Rows from block 12, named by matrix and row number. Rows with one number belong to one neuron. Each number is 128 + 32 x the weight over its row's rms, rounded and kept within 0 to 255. All counts start at 0. Numbers have three digits each. After the name is the row's rms in percent of the matrix's.
# fc1: MLP up (model.blocks.12.mlp.fc1.weight, 576x192), inputs 128-191
# fc2: MLP down (model.blocks.12.mlp.fc2.weight, 192x576, transposed), outputs 128-191
fc1.397 131:147097110167104081109154099164123106083128144086119143152130125112182163171108051123124143140157133128134102131154063092074140196147139133138130167170113138153156086163164125090059111157089150
fc1.398 094:133045146117114130173115155162088127161109129128101094113121139146129146132121157091093054074137108180126114129117113144124116136126134172198157120151099088085058184095099164115131155114154161
fc1.399 075:056180158075161117128136119115097162132152159125156133169101094132094131173125048112159128145124116149142129105144104141123131127137108099154135089121090120125126068177092117139085144153130182
fc1.400 083:138092154151152102125107139132172141180119089121165165105060124089143167087092137145157049149130137133071171112137119171157095078123142108131123146138142165163144175118146149138181143159093153
fc1.401 092:085117064116153158121146225121126160110159066147154147127118121184080123094098129109062120165142107169213126136105155135140095060124121149134145138157098055085107079107166161079183105076100129
fc1.402 105:120126131151155168173097133093165125087138139090135125146149172149178139182143035132174109126154109118101137209159127108119124138058191181115127125124118146152131112164090120138130164167102109
fc1.403 088:146122172122063091157170126125150108117128158122211118164154133098138128116116160132123078109190148098113119075110131106150144177107124136178119143088103215125176150167119135093176184138148156
fc1.404 105:126078130152109112123119126190102144109147092083142097158116156117129167160084141071088131102153135123100148196125166095221119126092111102195126118153074131088158177123093172128138123088189117
fc1.405 080:145092117127122154067128073100129121136136095111130101146124121099109127122083165127116131068128149142102136110126079157160106148089145185145079095161112112131143147135094074091119080156134110
fc1.406 085:172034142191151129091145133119093071128171141146073087096157112128132136144106135128153147144142145154150109140136162111117143189103135169133164146176128144136137141126059118123128144153149137
fc1.407 090:159107199146164129081133147118176136113169089123162114137124085158102158177060183111087139124128045144092188129151137175143119122111098116113172053136198133137141118127084171123165146158102147
fc1.408 091:107096150117069174152144065061110180087137101112119121127159141096219112063112115155167103041170055101142073164136119147114086112138175092138118132144132133089159109071135134152098121143095101
fc1.409 097:091115097126127150190123101161132131161127119200123104110124174154135160146142087088111177155140137171110157122138088101103104141156097118160111103134146107101118166142160122006163126178145104
fc1.410 096:144123130118070132174169091109148113130156096064126116123093101125126103121108132143184163125139123234103119149110170101108130114158091136099124097138139148120138133122127119115136171228172127
fc1.411 106:115144172129143148123129131075168136174186108129129077166121170146117168128119111071074108136151141171131155086127197135144068109078148155186128132131166114185159157216120146183117172110109106
fc1.412 107:143104181159137114136155058107096084117169158066147156123102152170131068179131191113187107078125146091076137149097063185147130150102101106122109077160148077156161130159106099158087195105156098
fc1.413 086:142125120126160096153039113090153117132104162124090143137141114085101098125181073121139149130048129192126105120161134088157097072209120098110083067109118167160128072176124183078105088100120127
fc1.414 106:144060122120093112124074176172146118123137147126102134091100129107131160124191154177121147077112165121147091150129139150160124178122104148101118107151118131185132162148148131086118201056196119
fc1.415 089:132155175143120163156150073089101117078135141111154104112164112108131151103144091116133095150118113063123157144076103152128121186164158082124124085132141136178121160153154129163079078096226122
fc1.416 113:161149168110144109127120243118172084116146157089151119167147111183139107126128102148141090098109109142170193157034157163148094128131126100157104179147145119113201119145142162114079173174080124
fc1.417 102:103144114140160145087123184134200132149075152119192124121107118116148105101095140117198097146138105151179133163086115133124093111101102124115067185112156136134104166067105071106132161144155117
fc1.418 099:055108104153092175129123110140172098111112114138131135127118110180110091143125064163124122128097067140116167133126127142103047206130160097130121157123157136137144152114178149129061150204106142
fc1.419 108:095171127146114091155127116163073131157093107165101144045126162142125104104101147089088147096113165114141124080174128105108116088143130113122113156072155122095126184140135159164029116130128099
fc1.420 096:154137104118155133142077092105112137107076163171120071098138087169131070169126128185132162082148102114134090079107071139145115126196136154117128127090154176092121162119084179123155116156130122
fc1.421 095:153092141088120125099072142152115136108132164084121146177109116185150085104100136098142121106109135113133170095084157100084116148133153115170078160162144072100125099201105168104148150187058140
fc1.422 121:126139103145126195126118069121169155087135131089109078100162121152143156134143117152150149144123145141126123124111126106131133136119102151112120133091093127162096100185169116089156140098103147
fc1.423 074:090093109154169146095084155106132108130134067123194082133065145140102106177089090120152116174154003133128172078123138124146116172101098105118085100108109090117143156102108128094183115072082181
fc1.424 092:152079131193107152101124159131146072127106174144176152106146123106082073155065135124167122124215085121176150094163128046145174095119140185134122125136163137145179129143147110139126099104111104
fc1.425 111:136081123119149141113117125177146127149130093123147159151109144140100049086133156104181088100109157181107132136103123163067128134163115081194123170118147110113178171164117122074166066150089114
fc1.426 123:121121124094127164091123168169137112049225146128150078194141100218123060131112145126164130153134120106106154105103079147115132103123146126140124100138132171149139120132140113111138124102185091
fc1.427 125:161134131112135099130150137130090126117088073151110138106118143115077137180106131116114058115147147068157153107107122146111065122161082105150139112132067137079056145115021144137127140136088123
fc1.428 113:150198114104135155119096122076133110084151141085116116150116168126190133161119055175167134122079095111191071137074082157144118111148116139144124103110149122131166140127072113134112162121134054
fc1.429 100:131084152141140130103093113179071131099119150115105120139169073175071154200070139095073111052173158087116135133163089113148142123133157155096154142125100108077158123122110105163167100139114119
fc1.430 102:159120158092126125101118162125097148099086107118101141133056123157147121141081138091117098091133124156093090111123126150087112097083113119140112067169141069151136142193073125131116173098154105
fc1.431 085:078099129153075162073160116132112102102093074126096124124160159110161143124116126144153065174142135132099106132174149123134153070115154143119071110119101037151097126176104199183199113095129162
fc1.432 097:142135125169170107071146109244111046090174117169096113089103065158110150142094141153106109154102112131141122076089154109169158152107113117145122146150129151074068121145168192144046094158153130
fc1.433 085:135169135165179090152101111107129125088072162081218118115157120130126174186121143100106158171135144117086124130114105200127157108125112140136130096118147082133173167096055121133129239119113150
fc1.434 096:090134148095107144150093088108150145078137130097089138105094154122071130130157109116131107048164122154090061098075094114071143161130097108121103111099129093152116172230134206090136145147132092
fc1.435 113:155164151116098120099158059137126054135148164137104162112061097114115120141152077132132108117107141083140105182142153149136090189119097104165185092124158127117075085137070077131140198200117138
fc1.436 107:175089214147085154170118144111174121096065105171170136099149107094116151148120125129064175112107187169104140150155062186117171143102142073115138066104174067111128230151134151153143106100113148
fc1.437 094:176176159146134145143139116058106137116135147116125110117130070089105137126157056140121156114188125101157128150255149092069115141138151119126084119212151145188121092143117126135129120103120116
fc1.438 107:140179149155110137135113107103144177081154138080198142148166099092141176099139151165083109135103112114173132155145071135151066126156173101096114093188123090138110192121157113128157189134130178
fc1.439 109:164067113177114086122137091131140118088105107100097114185109142135106165148116168120118142117163144093141160126178160131110166114052129125111112137093162077118114162130162092079160146155156143
fc1.440 085:143118092137124101126137115156121135162067147217117078100187163130184152126173164097137127128126103141154098103131113078152097090105087148168117146112178123129139129129126138067111109189101189
fc1.441 082:095164102144081091122157111132171137172095136122201169137079168098134120119141093155149140091060189156113118147112165154080096073145079194095137126096133149087135099185175125135147133096153100
fc1.442 102:061143111186139131112114074088129064064228093159118115165164124112163145191126102129111099111079081164075090095192124120087132131114167106174081132057141156169125175134115101171149138093136123
fc1.443 103:100146097087162140122159079124168108174110139117123131154064112133172124134136116156158124129110125120134145216137143115176029136117133102087096122180161112161101087037080155057144116104097119
fc1.444 110:135124118170108144109089120168117092106120078112076142108101159164089136145102151162087105140195117066148114122135149102172150148186128144074114118116183102240207101105118106102153066165127124
fc1.445 090:154090087126106131107157132125108143167171118147134117119115107158085187181146077085084105179114093109079064112130144073124107116150118135169111133164112182223168139195205132141136054140145133
fc1.446 104:140141170114131129106121097171133086087139063145060099109121100133135090153100137113167180099050150143140083155142082111149159077143140179160111133116136139131120159115128118125194082057156138
fc1.447 084:125173051095155129134090121127171100141181125166177107150117120092093109143159048120173087116098065142162158084123101159160109135190166126194083060199130135126147143203128151087161148138078042
fc1.448 093:087108165158147137122097043151122092128100126059167173082058124112099118130120102100150125150119142191086088159080112133132118132137132130127109061124166067101097170133090121121117130107119143
fc1.449 109:086111167166077162084142110092143113126120047160104068093116097126105133135155169097075137167103116114092134147172133131164192132121143148148164101149160147152139190133233125139152119126177168
fc1.450 083:113098127130141150101115127145120123135180118110157184106123169105182125092105127098099136083151176143165164135073095171080102148116098089081163123160088127090085122110127150144095183060112160
fc1.451 095:150135139119079226105104172171083133094126150140113137078138126150158120147163186107095155108088117148143125129078132164156133122167104152117141150084161129102121131119097151136170137142165122
fc1.452 092:165062123152113167103174185162138116100129127150095122136103117190113139171091097117091108140128115071178127133180107156154112129163141098067114090076166109145122137128146052194134105175179165
fc1.453 107:085171129104102147081097147112135158148091149141096101120091148132149151153119129144054154176163163156120077144163148129135157071140131137141120137104146108169043126180035112133109163130105126
fc1.454 136:119125105108130134109103106107120109199116063153122162121132116116135114113100090154188068106169110130098123131151099109163076130121148095153065164128170099124134128107084118103129121169141155
fc1.455 097:188086152178089132127094139152173123158187127098141134128097135151114147043088118095109111140095118150146091177156181053069104076121141190164080154163120141154122147127166104099154156151118081
fc1.456 095:173161136139123091153080133130161076093105229160128120049130107121108122163207111108149101181099114183141139101113147141113116116125120136168103112122130143122092176117122070189134118159118115
fc1.457 116:162117124145104194108159133080076108123159181206105167124124150104116101087142133140132176160158152192112104109145156120127098104135129106184125085113114156186120120174155112145109159117118091
fc1.458 100:164104122125104123153138101145101105102109111114160138112064161129138124148111150096098122083127138125119160075124183130065132104125154192157146104119122105099098119085096150164118148157150152
fc1.459 091:190125099101133151133170163095131162086129146130106123120076168140144150168108161120103136151142102150140072172131125103110103107107164064085138116131177103114103089157078101165169132142142099
fc1.460 113:153052098097099120092157151098159095141113156095072150109160110107151119117131096176151087114126144132131145156072105093170150109179181134063152070114143155189175133085113094067131118142152146
fc1.461 093:150106101080085139173112117105137134162201074033099089163156138197143135133114118075127101104094165130120125127104082165140078131198109157104082157141132146099111166195130111128062184127123134
fc1.462 103:075077096189040148119090109205150146135116090097088139136152185168159111109135162185120157158144109160109126162150171156169142133194173148086178157199084167107146168162121132118147168161103120
fc1.463 113:101115148119081096153080133089123110126129136168119136130130147160082140195142122155150139105165133157071115120141162091128158155133073203156108126144092183120139213110140152217082125184087103
fc1.464 081:072158130140082070115098158120085128109121126116157164155092115120085134156120115124110115124114099146093119079081111114125119147092144091171096148136163092104068107132142118125105154158099171
fc1.465 096:108195093157102044112043107141118189131106113091101130164163047167159134137164066106209130092152124149128122136042150106152083089139101136145135118104155148116061076108185111091147119141118142
fc1.466 106:128129175090051155121143166167117132081139086084121107104090123153105134129129168171168078096125130071056082086130105137128131057145132106165173173086107156130084179115115138123152139149163198
fc1.467 092:128169204149129119087206170173147132147139126147159060125104147084155143112167100110147129144110163157170084154113115142059161075121113131068067104120135119129185140143040154140086078110136138
fc1.468 078:094150147126149117113112141143102165124147150125118160113138129170161116164177165093170082133129116106105155149085100089092144109051116148160167115160142133096164107121167169138141133179144106
fc1.469 096:102131102095117154118134109174167153081149115149153110148107151142139141144091103188179156197078091126105139106161066124144120083090119117165091059119090180225112161153194085128157127071100047
fc1.470 083:134088115163144114144146089139117123146179073127097111125097121171124084128142171059163168155090112122170231068135152187114075120130101174120085144134123135134162171118131169079153114097117090
fc1.471 098:117122130141086135114154136108088077112098102127154143107133151102163056088117151123123118110124115168115096142091166111182073126100110106136101197128086053100121162156158191123079108162100122
fc1.472 093:115125131163137165107060134038149148204170088089070148084171111157164125118184089212149128122125091182131117123147133156181140093097125121111106129170192125135125211162137088152122156137093163
fc1.473 104:134120158168170182134138119107147109127118145102087146157102177183132161163176084128138098120158151104127129098119119115035150100124104142098128132159078173138126118081118139117173123154138170
fc1.474 081:099099122139137127124226106089115107145156160127112094137113189094186139118075072107188178162073146174107145092144103080144172127141103107108065096133071085102157107135127131103086150164130093
fc1.475 115:183160045180101141137124134147096116127113151108147075136163123149140182147109134123088161167166099158164145184087160139109115099175133143140127102127155094167186138147170117136106137114134086
fc1.476 082:124123070152179101131197079132139101130085124106126132162187125158105104128114120081101145152138149160073097158107128131100099094131102094078132055083108128113114082131131130091137111091132134
fc1.477 107:157112104147098109143185126135102127122206088122139130166125153136166090152170106177107132127141127115111153124098068101087097148111110128153144159164145181117135104101110186141176168129125159
fc1.478 099:100116095115128070120114107201161121055138096119129078091116156158129058120087116120181126118163136167182143125146098106106110115134120081155172087105133130157120108131178125143089142178100125
fc1.479 090:118169087156089109061167126127047161094141130147138163128128128133110166122191096120112113064206154075125140118105151130134155113155118090132169108150123136097072141129153128189161113101166150
fc1.480 107:085132147127142103119126146101154106082161128123125101151133131161102122146145116113088014140130193147122136170089126057141112197193179124061128180155185079078151090120113138146111149103149104
fc1.481 096:126123171121145140163077145187160073053175130092136104143051094149198133131084102092173143105138134125129115123146131100051164112119119189124120125123079095114163115144105015093052075192148109
fc1.482 091:087148093151153111118100100177149140147105147153082088103120179150153132119090119117175146054140151174060138151054167106157144091126154122113126173151094117155123186129129145095146123157051147
fc1.483 090:139193140181190121193171144125104121115118084125116101116101142137087148123164137075069184118095137151139110113134168156176076121102137154057114118193161058080201124116067122095148099131169149
fc1.484 093:117132122117174142136138102151116105139094144139148153155106137210100139113144107089123152127109154128101104132122112143119124152145124148091050106122153146119096067166153110122089089149143119
fc1.485 089:114101118139167173127158157106120090144093079167107026116121188071108114150189122095135163087145122148073067138116202083129101168181086087134099169123193099159123140144095117156206138146141182
fc1.486 115:135113097101106130141134189151075161097192101147103155102136155148135102118097152088073132122122115120116080165124070130156140196060138119142120092077127209088097137190150153133111134095153191
fc1.487 081:093139088085185146139148050132162077092149117121131155113133130158112149153145097064144061127206087144153126134085145182138136136187097096118126097111133193142086103105114129154170188117151169
fc1.488 089:090137118067118120143133124117155085099122093074143107062152152113098146122069152148164123145094139115158130108109115177125141140178113173090086128129163099142125134186124140177123147083129158
fc1.489 103:155116151144072148133148143132130129095133078100152120150125112134154119138115110114180106104113138147118148107095130161138110131101106137118106142063103139168129138107127116098098133075053135
fc1.490 094:067102134101179125128108110102130102119084133118080131035176164185171199186084092155126118119118140157095150038185123141134125098142206169132126095113094142206101131115157089120079123092163110
fc1.491 100:119101088034092064142123128092107142117100094114130121080135145137162130193120119123098138151124107164125121166112144121149154144179095151160057103099152164131189120149141185145121064131165174
fc1.492 091:137154107152137168121097138198112182091155118094178123148139158100108106104122125111174096116145185185126161136106115100095133112127132111058102130159077064164095163115143132086153103205131085
fc1.493 100:095103089162087176074163134131157123049170113139158139140141145126158077097118111131157200170095154106105187087094138148107149122132162106129126129095145108192132126175149118132125173160136098
fc1.494 088:155164080137100159114099039181076113134111147113096110077135152154166175169164100080109130089137126184164149147158160107076138101137106139104117085134109136113163166111119127088158072150196065
fc2.397 112:144137126139186140157135142148097145095111100129120141139075126138119138134116076107100096133175128126063128155103110164124161128172084189105146153121134069088080139076156123052137152108069128
fc2.398 101:112162132132121135108095155178143063107125149153129199128120063123165044114101092188093119143163117087122147114144145073138130132106148115095136058174138142167092139089126095124107123108098170
fc2.399 084:197152097172128142145129152143113079119092123129095165120122099121138103131122147181105114096170080074115134115134176127062142190161136120096113140136073161109138187121148072139151146138097108
fc2.400 081:087057139135139066116097125156061117135132162067129114128129158115148155099166190177142147116151109099162144130128115087130088116135149108085164184099085115069051095100091136098128118176136129
fc2.401 099:109177138171158059191072141113097125114182087132107075133093116140138086125206144176118094128122105126091097141084059183069131132100105184110076099145115116136130117172113091128128075137123140
fc2.402 102:151121128134151100131109179130136164103099117110120163096138127116123088128156072108066077129184165179109109057130148139088120115124140094093163121101142112121120123169143153104138112118080143
fc2.403 092:078098171118114201100100114123068128164110124108078138058154144108121119125131135096075156090131135196156171069150113154175098214139159163068181117131157086188106141185075086101133164132172135
fc2.404 104:171158196099209161140110151108165170130128141141204121108092205071142153094159080151123095154124113147137134112157096197128090132151150121142133164128136171120093134148155158059157169123122152
fc2.405 078:141182029176178121166122145134148151143112137104128081102160161179129097089137066097086181172111184126086092151185141141136133116114083085050124106074154109159099117113137117121087176137117120
fc2.406 089:060081117156064110123194140165130125161098149148155147057181126153129088125123168126117125078144115030184123108139096194107042100113081160129176167125151118198084183133119115154111150100133119
fc2.407 088:066115092092128122109131160151132104117102145099118124100110108100088160130118082122097100127152113084093112123149140103161142101105137117153148114120087098160096154166191132151116120156180086
fc2.408 093:163160139178076150103099116125133153081145179086121149120149131112151169123094135146135145156104179146100175134105194170110055141139168130169126136115093112179127171107158142143077082138053073
fc2.409 091:117092114109128160099144081143202147098165182155089121119063118128130151089117137133095124127098092125095147167111111179125086112113164168143149145159067116157096144152177165113096167135140135
fc2.410 098:148232134190144097096112084116112123150122115127127107165130097100131130144135124142093188112113135128132098112137130130123130188134156093137125122161040137110060168135149097100106151142100142
fc2.411 097:162117127115155196142112099156064087150070117098123127132112126061124120130169112130124120115112106192152164132123082171093105090109227196104148115086134152121094145164112074127099141169155132
fc2.412 100:156090179121199057082148173156137126117074137123132122116146125130137117160144092122098156171134170151156086140175125146069099100127127104189128156120115085175107113105150138148145112157063146
fc2.413 084:172154175133079131104105124155129129141200141116088159138150098121077160147114142116042105115113122117157171104187113107152155157108122156191105118123129085139129138130141154138153184147147098
fc2.414 109:095124112107133180106120147127130157134187151151148094111160126153173088117052161119138146161076117138129142119129106119088166130121169132192131138172136175177131142167082146173150110117154082
fc2.415 087:126148130110130048166092144124174136076118131083108165127124112131186084162133133146113172078083092189088119110090079115161159129161154139111129163102113092146092150119081105105106063165097120
fc2.416 116:169129131182129115122143165189110155118113143112111154136137151092131161141136143226107120080177147112091142122113161124154086088112174148053100118042099095120106087107153098112186093136123123
fc2.417 110:183099153089134139112101122206107140123148110110158074077176088116159160163096170102144152129107117112122139114132125137121161128229181156165160108095078125142114120138160147033137136135144100
fc2.418 102:158161110058154115126149129077158134085201176150135107122055058151145112128147120126101133173131146127152103082100112096106182146111124102180200136088124187136144135179167099162127111118189080
fc2.419 111:144111174135159187138119074137114146117169161091127125067198157045136118167170122088089136150165139131093151087099117147170094138157122150108084101197144154094101194139096196114120127088108137
fc2.420 095:145099127091108085135097126173137121111188184112113136188131129086129122096152118098136154103177122165148048161105119110093131125094120134092125157131110100059141128133167128180231181156049061
fc2.421 099:114204076158060123173144120099101185137150104142039188181106105082115177163129126187140125077090173104126094136100175125145078074111169104061131119160161132096086132133153106129164081080046187
fc2.422 096:145114162110101151146124141154152099137126101102110186135117116165136130176145135150119118129129159193231082194159112150137171155130071073142151149101114102145062122097097105139112161205125125
fc2.423 075:138121143143099141135092086068134138068159119066119103168159121107115112093114087109132125118142154151099107120115135186147080161151168135183132143117156111120081135184168092087131155183113073
fc2.424 096:056147096134106174126088115121139075103188129127131133081183128118125181147128087105109151134154135068161095139124098145130113141123138149144178113123092105184100168092115093118130190113067142
fc2.425 114:166138118175071122120186157100168144166125110133086171079140103173112159145174210166143108145101122129094095127111108099159110124140141122090102131139149192104181101130148135136118138166169108
fc2.426 137:083104105096060148090128150126152176117154134116151116138083144079137092130053080165097121147103139091142176105089145125186186086126103133161160138120158141181123165164181174121100134117062108
fc2.427 117:163107133197055146172118184152122136110116139095050224100174137120155139161106141100160169116128104190142107146139109148125136149141118126109201150135137089103163096121166145131151136169063110
fc2.428 103:151125164135154102142128154104114178114141114162074166125118132116170105114150143157154192128164155178112160105132105136113140152231095061084135129135103092179102148047128100122144064114138128
fc2.429 086:136168124132174161122099078130148151094092162103153172144128202098205149150162148106169091121208143186068093144134101106137178125107135097046061106126161109100103169105127171122186129152129175
fc2.430 101:150104116168096165155119120085172135114149165117161103111133131176084056129080167054128143173153111102115138127139084139146120155061061095118180083144096116100105182139124099132167130111158083
fc2.431 089:198082095072114126153129218125099141158082139104166130132102142146117129087161138102139118113124133052139131114141087168180197131149085065116150117137147131102140101087092159054133097065138141
fc2.432 086:086065139118107141106119161160120147114141180147076116128102156138150085132148109098107166110120109100167147113115059142212132143154196151085140100087135121135140175110136101199059065119130062
fc2.433 090:187129100108101137153078182101127138137147155082118094169114122142124061062208120167177109134161131132177138128093095176162130125107184147104203116170142101132116109144135108098130072163203146
fc2.434 094:136119132157181137163196125154137159065134092128116074091117140141120155088086133157090178146084089133195156163168185136154129131137145121160114124088044157129142157120130107167069076074112150
fc2.435 110:097095137132196107179079183163155119121074132146137148192155080149094123154189176126128151112146082145115086119104108121121071169130156080136114153136120130105119172143103130104136124089086098
fc2.436 107:030116100102129108126141113094145114124110149108160119121128192130134098102188156141181143085143071100159104136084194081135163133105151159193106135072137159083079088083102147160146168138150114
fc2.437 096:132126152108155144171101098167152149123134097105136135169134123054135105137152150099094122137094130155078114109166084149139143130168108138035096052175110110118111159202148130179176095129125150
fc2.438 103:184149111090163171226114125156117120125117113118101130107164112116085153122151090106133051141183084095072148112113149142107078204069185127100121172139093143100122113103124179113162145140153135
fc2.439 113:145103135131088119074174139162157185177115140066058146104128143159132147085150054121210115106152153129089118127154154175154185153103121082097166147169139143131105132064132062103114153121121193
fc2.440 083:131137119131128135151148133136128081138138088103111113107074155085153118162114059109088126113121140130145119171142112114128132093108165118046095117113094071143086134171132192105150139082127079
fc2.441 082:154173127131113072121165128110161101148112148124058170107141120187119165108150151083115115098101141089116208106075143111145079044112068158111202123146147116142140086112097160085183120134144116
fc2.442 115:152125148129085143118055174091150198152114144099132103181161093119143151090137120140134123132142123165141230120097153135203185193150122093155103145112149104104128144110133071132154098129104139
fc2.443 102:144158093142140218122060089113079104088107115124109123114140086170092142113179168145098115127156193155111140175071106130111101125138121153129082124046119122102122164060149113168095107126077099
fc2.444 105:163059156123112150121147145119175141164110130145138123120127112131119135079111186132133086166138131108124047150099149186106152131128073107110172106129146091136086165150171139110161219099132141
fc2.445 092:158147171139134113128163175122164121100091082129093176121126159133147132178161076110077125065113113132090143122139194113152106137118095098145133221164182079072106117066118140141130181113131181
fc2.446 101:097085154117158158172110088125136118084150100140162146161156144119110171144110121129124160169096108156117132129164098107158137093116075116095089123137158162124132134130117098183130102138120086
fc2.447 088:112105114175168102139133186092100149138157133185122080161139151106091082118118138138050120123096122129129111111096170143166093199132141090169131119098167131156109160143174140122201088135100144
fc2.448 100:076035139132177065148125165138103143142106119090162090158159102136123148147164099095157183163174112130135113103136149126121090137111099068107179137072105101076097170130141148193127143165158158
fc2.449 105:154114107121165099072079162175117128180123176088153169138093138095132115069079085158162104169109144142081170110102166122128142126189093095108152139136174066146145118101142101151125150132087135
fc2.450 080:150134166140062149154130094112139126098122162108132131088129183167096113127118123141141160099127095129173102125122085154071134101157154131157152112131046131101095084062061098130145092189130124
fc2.451 110:078131108137113098149165133071145161131114105117140171164055151087183136117110038153108115139124142090102109111138127168144196139084123107161134098121133046162122143156146206151118134088174119
fc2.452 095:112121114123147135104067101121175164121204119185170147131183060181155107165191164109087077150073088176177159130088131157106086158151163122112096155164163099159154063133147189140144120111136084
fc2.453 109:128132193185141176134198123092113082152103112119175166098143127104068161174174102122150155065122135212161103132115133099091115127121111107146115088100112092104104072141176107133109191142182193
fc2.454 130:091125086124123148107150195103184117155105125117129148190132185119085169132111135159108151123070140113136132202102143113133142093116092108118105175110086144200101124186132081127095119158132045
fc2.455 101:126153149168148169084204136176117171108131083099130100146138145102140157205136133137088144132128093114153139096133163110128090195132117078125167129108150133138115187077140099028169137112132138
fc2.456 098:125188149201171092075108095106069210138111090052079090122086086110131132137165144170107088081112069150152139061136165171105128136083137120117156153144122085069086153163114056067164088087126157
fc2.457 104:186220120122155133188142096118153135162150145168115127075128158070113167162081093150113181125146123123140104146170135140192142139176109132118134177099162099106074125095177118118104186138126130
fc2.458 107:084188152097100193108136121118179064114093161113139146109064105111126134137154102125110123147160090123142114176098129162178167109128151182089186135146142125116190161114127040153068129121162112
fc2.459 087:147105101152105127132107111119075179126158092166143102149133121102111151117118173154201098105126141150129201118105183136155152117128147155174121148098188108187124146122153113101102063121119128
fc2.460 116:150100095139132108121106121145079094084167147140158145137148140132120155085123115138078142101116151112167137177152123150149128113096165041129108072153111100131199140112153102119153112060091132
fc2.461 090:079109161149130120088121105114143107137111155101143121121148160118101085075132144106086133062124153161164098076123100141156151118120155100126117153156099065130134087107146157096146131156088119
fc2.462 115:128160148181163128134136156151145109123141162152180118111095124094167143136104148118116138164056107128139107135179111184103214149089102116144144112079201117140142116059134146054128131144120115
fc2.463 105:129164145116200176149135129106134076122158149134090152072114118064143081211194133107081093142128175149157170086127112095094124064124163138153140122100126155106082100132069111093138174136158153
fc2.464 080:141100126183126185148138092053128119121095131093153093043172126133147148127133135132155078097135118090116164133114125063133116188132153101142155137125114145163143152143080158046105110095139121
fc2.465 100:141103141144137124146126123195119105169184131087148136114132103145087086034137162116136137146144049137111101132114122072123146176153101102065084091102102117111175106109112099163103142140082126
fc2.466 108:118169132128125090112093173141191100087153155105141109113106140175174123090098110169117165124137135088175080137106132124089160122115174125164120113156072106166159092088096149099178159133124085
fc2.467 100:119116058136134116084116103135109147085066064165110129081071150121153179110091105140167161120097137112162180117138085103146173164127120111133107103184086175108123180076137131078074096133105088
fc2.468 080:051155118180133132178028162065188044106060111113125076125120138117089098155127086170087062141110118137149127152135157186152100114143144162100140142122125111091119151130113104145106159135198129
fc2.469 100:119145110228125154121196137104148166142130127172112127140145124134091088160074142108087116126123132126150110105171130112125107125111100138102163149075151086149117122104173191114123145128051169
fc2.470 087:121104154137127139167169145136124124158061130079129187110135212136145094123127113101173137081159139118114094206118071105059111110123102111082135134065176086141128095111177118158073122181126107
fc2.471 096:011148147109105114095106145067160118063122142092100132112124161080129114082095105133080134155090141134160136096128113183081134070177089101154106130145155162189128151101146139096128069096084116
fc2.472 088:187158144162136059126137102131129090169137149128193137127155101098063127106204071132147119150132129138177116125113120144142129179097124035169143089138124176116127098123107151096155160121121101
fc2.473 100:106083074146155096180103097116044146115139098127134237101140161151118118168085131110161158129151114153145106103133126097089086132071069145092163174073139087077077084159120154133109149172136128
fc2.474 091:149132151105086099145137062130095153116068083158164140119142156073143105135122149096130099104111137123125099182102128153112105173095085206129156210175160123113096058099130080095132106193170143
fc2.475 119:158129109084180121191151138119106143117127180097100101180087109104093119143144124140088127166147139160132135131082187139138145150169218102162170138072051139114148110183099127052095107092117161
fc2.476 096:134130126097061126149107126103103080115112160165128182164120134132060105149181095119143094055061103110140115202123165179155145124089101127133063100133100085118100116133140124108134168141191127
fc2.477 112:108130069065092207095140153123146103120135148120141149128071173117119131142091082104128173099111136122149116122097132166150162130106125130161118088131085167185136152089146107187153158093158152
fc2.478 103:116099107121131112128223119166124095089130117118109076163146122142194113119133172122142063117103100127128139138107100112108096212156125154135112128085103093114126088205104105114163045174092071
fc2.479 090:094145166102171061157083183108152124071160082065121074122111126136152057118074126133139153183074115174203116124131152161146197112107138124132103083125097193119137093126153152146190093106076106
fc2.480 108:174121065106105139107152105131088154162111114142112120104078093111103168127089127117155119116113129161108113098128137124134139114082166113117125134092118165184155112098136114130060121157094184
fc2.481 098:048126083137112113109155121153180105066120094140105083162094120100068164132119124081130070125123068146163091103142130128099166107146137138102168148108117165073142155070136115118144094124075088
fc2.482 087:137143106122122098121175168127124086114109107095131165180132188171160138159117165173186127155119092129158121109163107098105126171082115116139094137109166109188173112140142094160130186075213140
fc2.483 092:121102127156124137145169114136118120140117070123175115099096171172135064081149089148129070195154117151087136142166080186120132202090132215142171180053108102154150098156101062152011060154131185
fc2.484 096:136100175107112145147154106139112153127106099123110136128073082135115111142140137157090099126075140146140144137098187177120090170124146115141153141093102122138159146159087160094124095177068129
fc2.485 093:136102127135106120079183128122144133112157094120194113111077134108173121150088126204122147182131099148146121121165059064146152082132099159108125124181092129164143151099072127127122133155200117
fc2.486 117:075097140072088157155154102168168137193098101147152100132115108157104074073108166134132089116113144175159113070113133094129109153095179135151150144133139175147119131114125165123155131127104120
fc2.487 085:071100076159107124174117168145097143192177116097145119115142159175078079117115083138122105123109115113108098140077105170113078108114195098117152140139132091155135114131159086148118107091075121
fc2.488 087:179060082172176140187094110125112172149130091201153160115106174115067164160112155131167132087144142159102110119125150150143124118119081124132140142113146167115152122160115125106106089187153127
fc2.489 103:163192088060157144205152131128137099124113158112131160128138138150119109092134078117108106131150168171109139164091141100100154115098071157093138163123194154126169128135090167132109176113144136
fc2.490 100:171087095130077144131107109134141140125127080088165088182099156173111103193117120144123085135112166139149155197079103122149122102109124107071110121097150114071125062103073106122120178176094122
fc2.491 103:181113180115086148190099144188143186112191158152155119134124084140119166113132163129123128056151142094123115175117063091105114104066184096154143151126096113076149090120103162119127134118111109
fc2.492 088:140157167135129153130161129142120162143111110111144098151110066131186104131110092147138123095143095139145104158123139128119134142094112139164109154154077176107134099141101067113135116071156119
fc2.493 096:131102164155128118146108137177121116074145124143154109144093158091110115149147111171125099121165142136100081150132152096136161128156135130121112155166088130094048161090156148122178135145157169
fc2.494 089:138146103149126121130091150175155143126118079099125124120128131133094069129116105159075120117157133114115114181140169049111103136111114152104112162158137126135124113091104142181092114138101098